From a checkpoint of a small audio frame classifier: norm groupnorm, held-out accuracy 97%.
Rows from block 4 of a small audio frame classifier, named by matrix and row number. Each number is 128 + 32 x the weight over its row's rms, rounded and kept within 0 to 255. All counts start at 0. Numbers have three digits each.
After each channel's rows are labels from the 100 clips, of 14976, where the channel reaches its highest value: "responds to" is what is common among them. Only what is clearly more common there than usual is listed. The data: melodies that start on their tonic, played by one synthesised instrument. In brackets: how many of the 100.
# conv: width-3 conv, dilation 3 (model.blocks.4.conv.weight, 384x384x3, standardized in use, each kernel summed), inputs 240-287

conv.342:104120170074083129077162104128118140113149017126173093064116108121051069098172154144122113083122150145125099118132131095114060169125146147097117
responds to: the note D (67); bass guitar-like (40)

conv.225:102137076140140107127148123156177085131091152164166120084098148148127143089163091183177142138095176113100156128104096145111152192088077121062055
responds to: the note D (69); bass guitar-like (30)

conv.283:087139136108144129108105116095068156116076159194117167104109055104103153143121153171136090079123111087119144150091129143168119112163128114156093
responds to: staccato (51)

conv.190:158089160148133171119135165131157075095126152155102160137096144092144124142128075150079118108096204077176138155133167081139143104102136124116147
responds to: the note C (81); tonic: C (36)

conv.17:117100125184063096086147113123105088088146103157114092164151140104126111124159164132088103105140158079142137148103093164159122145129165117103109
responds to: the note A (88); tonic: A (28)

conv.263:147116129119137159055183154085149160110064134117135123187127135180118112160123172184129193199122097153143185180119128124141045109127080108169108
responds to: the note D# (97)

conv.162:110093194132214100168117127165104098153134134116121105108102141135094132133115161143093096170125100123103142177134170172177141123165156104162087
responds to: the note F# (86)

conv.46:125081155115101171166131088136031147166103096149098153204181138099121154172132125139082124071157127183145117162113124150140128106161181155094088
responds to: the note A (86); tonic: A (29)

conv.78:050093105134149083153184176169047148166115166113108108160110106115112125099123118094142127210166083170134082149127115130150146128126128218105120
responds to: sine tone (43)

conv.188:092104150171136139130174108147145166166158085076135094123157130135171047123148176111116106167122099171131127161132089079075159102174139137125119
responds to: the note C (69); tonic: C (31); bass guitar-like (30)

conv.93:094156117077139151182120110152126192111186101134121167129182139105104144134083152164140136181066086120117105074115114122092079147091127151142109
responds to: the note C (85); bass guitar-like (50); tonic: C (34)

conv.310:130121139155132151102106114134125140100076081151149149165088084155076104151131090110121136116043111117131099152089182095159095081131171104155146
responds to: the note G# (77); the note A# (70); pace: fast (65)

conv.273:081105184158142148166134135148165106088117107073128180042148140127114183144081110117098145151110122122141105136057165125158099120116102100118110
responds to: pace: slow (75); marimba-like (26)

conv.85:172132111170142166174180168148128072136151094140107110193117066174150098128118104092126125119149128102098166166146088165146115113155172136146119
responds to: the note F# (92); tonic: F# (28); pink noise (26)

conv.261:117103148159182154102161148171111097143077158100186164136126093157102093092080114099114141093164092119172147118126166145147061129164169104192195
responds to: the note A# (93); pace: slow (63); tonic: A# (28)

conv.199:082172145127120133150116147085152076148151161057100149153164151086102100129173152187151123142157132118074112136134149129105161144122140162191128
responds to: the note G (95); tonic: G (30); marimba-like (26)

conv.324:126160102152125197107129135127054171103126149175111044183082107161126146158105172146048107087108103136146081068169144125111109185113143136128110
responds to: the note C (70); bass guitar-like (33); tonic: C (27)

conv.279:134091165170107116152111151141119146145121122090192098090128140143126189153115130054085130133113143128150090087113052157161110123140140096106092
responds to: the note D# (69)

conv.255:099084154131205174145139107090098145122095111086131134143046164109113139169205110115133142175122191123182215115161125151138182145065074038100131
responds to: tonic: G# (27)

conv.81:174095170125123074107138105105074211172105136178151156151108156144087118084174147141174125096074153111115151103086076132148155135121101152159092
responds to: the note F# (79)

conv.290:083150127149104155136164148179120156088140167209147112115069073118111163106168129118141091137155126150155110124125173148166119153116153125089122
responds to: staccato (70); pace: medium (63)

conv.350:143143152160158144113166137144157075152139147176108155135145136197149173119170145107183142143152095156186136160135144070140138093150106122107127
responds to: the note C# (83); the note G# (81)

conv.168:151172160145141139132161099148113147124112100120143173134179118091084131106148167102157171144179147139084094140143147119100164113124171098111132
responds to: tonic: C (26)

conv.298:157193119105136173096153196177109173119067117136144139171171115131159130109128121141143136121122175091154109103126126165204154123169139073145123
responds to: the note G (84); tonic: G (29)

conv.41:110122034143151166159151169151126139133138113079182173170143172153174178189074140166157150085119095098135136049101132139133133111134130160085115
responds to: the note D# (83)

conv.137:142114107111120136143118111110124223132129121125129155131117170144084139156132194122096177145120121120122131170072154150099134133137136062103141
responds to: the note A (79)

conv.102:111078112117075118166165130114127108136116172071154150106112144059123118159196115123106117120169109127135145118112168161106124108178097047124070
responds to: staccato (63)

conv.82:076099163104126152138141151157151205115125175139124096135123177068187117128119115094147159093198137118098078130080086125147168114127124170128134
responds to: square lead (36)

conv.206:110140127139088135130116164098105071156153110032096104142134115072168096229128145145107113114118149121187152150168045176071177142153118106157103
responds to: the note G (91); tonic: G (28)

conv.381:046117167128114135105068140129029123139160092167119109175095087156089122153079171108094132117103111144127128137150074147126171131120142147152130
responds to: the note F (74)

conv.164:134081063119146141165133108174126151144107130115108181120071110093096107095145122120099160105155156119103136093107112148140106122139174146121133
responds to: pace: slow (65); square lead (33); sine tone (27)

conv.241:129117179123149122140147187160148130072152137074105133104164100114088128140090142163123109190178139130172189171137120133105127147080154123108101
responds to: the note A# (69)

conv.77:066099158081139102106160109158120129166157142076113149118132099113144140160176099124087155165108147159178180114036107093200156154143156104161131
responds to: sine tone (39)

conv.306:131137204140097139129119105123121116188094134177185103130098156116118096092166114086122073170185123131111115117042165168160088088121076131122144
responds to: the note C# (80)

conv.167:142112080151076145186160144143095168153093226128056062085104089104140112096083123171114121149094125109124129142111119135157162143149035085199142
responds to: bass guitar-like (56); organ-like (30)

conv.51:146111153111139087144136145128167158078169141084167131115107129079163144152146129122127126135137116145114094111086112150108159083127157153082150
responds to: square lead (27)

conv.208:135097152127119134101189141195144100104127181187184150113114111143177088164094125123131062133139168196148116170099133076129148132127172095083200
responds to: square lead (25)

conv.171:140128127133108177129130112105093148091132127199097119052102128126103126152103121117110108148150180197126141140165195146127159122090129138102113
responds to: staccato (53)

conv.373:130084078118138138138135134130109140121168132150096090154128120115115109120107087166140108137126135102113083132151078093182128110139069140102122
responds to: the note F (95)

conv.50:146112153170127069117183158084135152147106116079085129178061120131126128059144111114106053161226131087109114121156096107129131075079112153159111
responds to: pace: slow (68); square lead (30)

conv.346:115122161188130079123084139095160108167132068119134152188132129114072102137092139134067147082131129189085178095147168153150127073081107144106188
responds to: the note C (77); tonic: C (32); bass guitar-like (29)

conv.356:144161105166064153160129077144071084113143144104118059085143142187106075116179181113135163111105143096095110179154190110113145138141111135176140
responds to: the note D (85); tonic: D (25)

conv.118:052116118108135106138142128077128165202109073109103112115100129111132134098059130125116081096147219147063123055097116169109146168116147172098123
responds to: the note C# (99); tonic: C# (36)

conv.338:137136111115130137110080067126072170059149138090130066069165146117131138125138118133139119139133083149077107154162134118156132069093048164084067
responds to: the note A (66); marimba-like (25)

conv.106:156161154138090075130139109125129131132171125149155107166162090168120114192087112110130093185179130129157175189127098167121166121123175104164123
responds to: the note D# (68)

conv.52:090107132106105126097169095102117169126129161156156070156103116130139089166088137214169172164135140160110140173095117096174083143128167157092154
responds to: staccato (71); sine tone (31)

conv.351:142136151146088176148083129118152174125125114182149102119113126129119143114135129166106100116159129194098150193148133054124101166114138154075136
responds to: staccato (60)

conv.378:122080145075106107181108130106149092146148076119136152162202183080166112153093134105160113149133092168138153103098062107087130185109142133099178
responds to: the note C# (69); bell-like (46)

conv.42:154119158090137083131114155101150033144139173130114195154107134071176035136099099096146138104109152127146128139104140141129148092136156138112117
responds to: the note C# (90); tonic: C# (40)

conv.274:169067108113155106131091129155097136178122070137058121165102113081088105172153119143183169144151135144114121122083099129158112086077165134174155
responds to: the note F# (80); tonic: F# (29)

conv.375:095142127185072176133103130202174047088110141168138079109142102113166158147164111173069127132137129135151108121146073147133092139156089171092069
responds to: the note D# (86); tonic: D# (31); marimba-like (28)

conv.315:107102122089172081125075102108061102145096149073152163121087136145055120195135190117107143139120141098098137184137104126097176141125150136141166
responds to: the note C# (92); the note G# (72); bass guitar-like (30)

conv.249:129090186140076110122126146138111157129125125128132119105136124142104116110117208153086118099085176164160096195176103118103132150142148101171139
responds to: the note D (89); the note A (78); tonic: D (30); bass guitar-like (27)

conv.16:136143166089101098137132145161208144153108120144126083181135142120181173187152167171133111169092156143130125139130138142143047142154093114141163
responds to: the note F (78); the note A# (74)

conv.327:135082162116177125174162151135095104224149081133124158112123176127120129132136112052163135115112135144200135094111139164151102121113109129041125
responds to: the note D (97); pace: fast (65)

conv.3:120176120146084133134125153113159111129177089080133065144137115119152095071156102139140213123164083114128182084099123098109080145191114072140090
responds to: the note E (85); saxophone-like (30)

conv.128:139126121117081135069144201096095125141126169112074169077148108158135143137164107122092169114114100142120072160105198166107102089135111109104159
responds to: bass guitar-like (50)

conv.354:171141143145177140140107133093155184055118114117137111138162117140200130087151163149123169165123105131138123135145131126165160125139097092104161
responds to: the note F (69); bass guitar-like (27)

conv.360:103141119130192131123030131166113181181120097145141089057188146179174054132175087107151108186161156157132117177089109169178129063106131073130136
responds to: pace: slow (66); staccato (50)

conv.259:098154163138101149119163121155074236152106163088161180130164057153108125104144152129100051140080164147123138109144107149214139154112187125134165
responds to: staccato (85); pace: medium (65)

conv.201:109194120127159158102102145092173164142082075109123163113172099108140134084088178104100197167151113139140114207129112103146119059141099133082143
responds to: the note F (95); bass guitar-like (37)

conv.318:112108210091119028120139166082109144141077128063101129105165088119136124113074108107148108088144156103138158163136162111182115108161175101111125
responds to: the note F# (97)

conv.196:163171105164120096181128151082090164117091155148139087110098137096126044104081091094122196124078118109132130136168134169131140136078129124098114
responds to: tonic: G# (25)

conv.258:108109190126099075129091166152090172126158150167054125107116199086152094087141121157147139151126152083148146110236118133163148152150125065111096
responds to: thin (high-pass) (29)

conv.182:113074142094137108108123132097134159118090133125136148138093128144103131096173151076138141182189076101120202126127086147120134163121083144120091
responds to: the note D# (66)

conv.9:122177076094127121122158173135121152146143175136132102075167172072080107159094149109168147023151089150066129156127137185120136160154063179152102
responds to: the note E (92)

conv.49:114118058148141163165078145188074121126137123130101066140115154131122165111065143123163103100120119143125191195075126116138114141153150121104119
responds to: the note A (82); tonic: D (25)

conv.134:148121129135115125124130167148127120119118138138133134134153120129090103102093179099125177193089082067168080089125151115120154139099155126142113
responds to: the note A (79); bass guitar-like (36); tonic: A (30)

conv.175:145059228163189113093160144150165114102118155123079192133149215109097110142153169099145136132105062092126074158165120146126129171124105183207159
responds to: the note G# (67); tonic: G# (26)

conv.224:131106086157102083143123131143128131119157177172169142068136100146146143143194082103117100164104106126105133170099164115141090073141098140113128
responds to: thin (high-pass) (31)

conv.313:118097170134098139142107157115092091139137135144106175117105180111150157128128115133147139140156036129132120172123088103157128142115097117128114
responds to: pace: slow (70); marimba-like (44)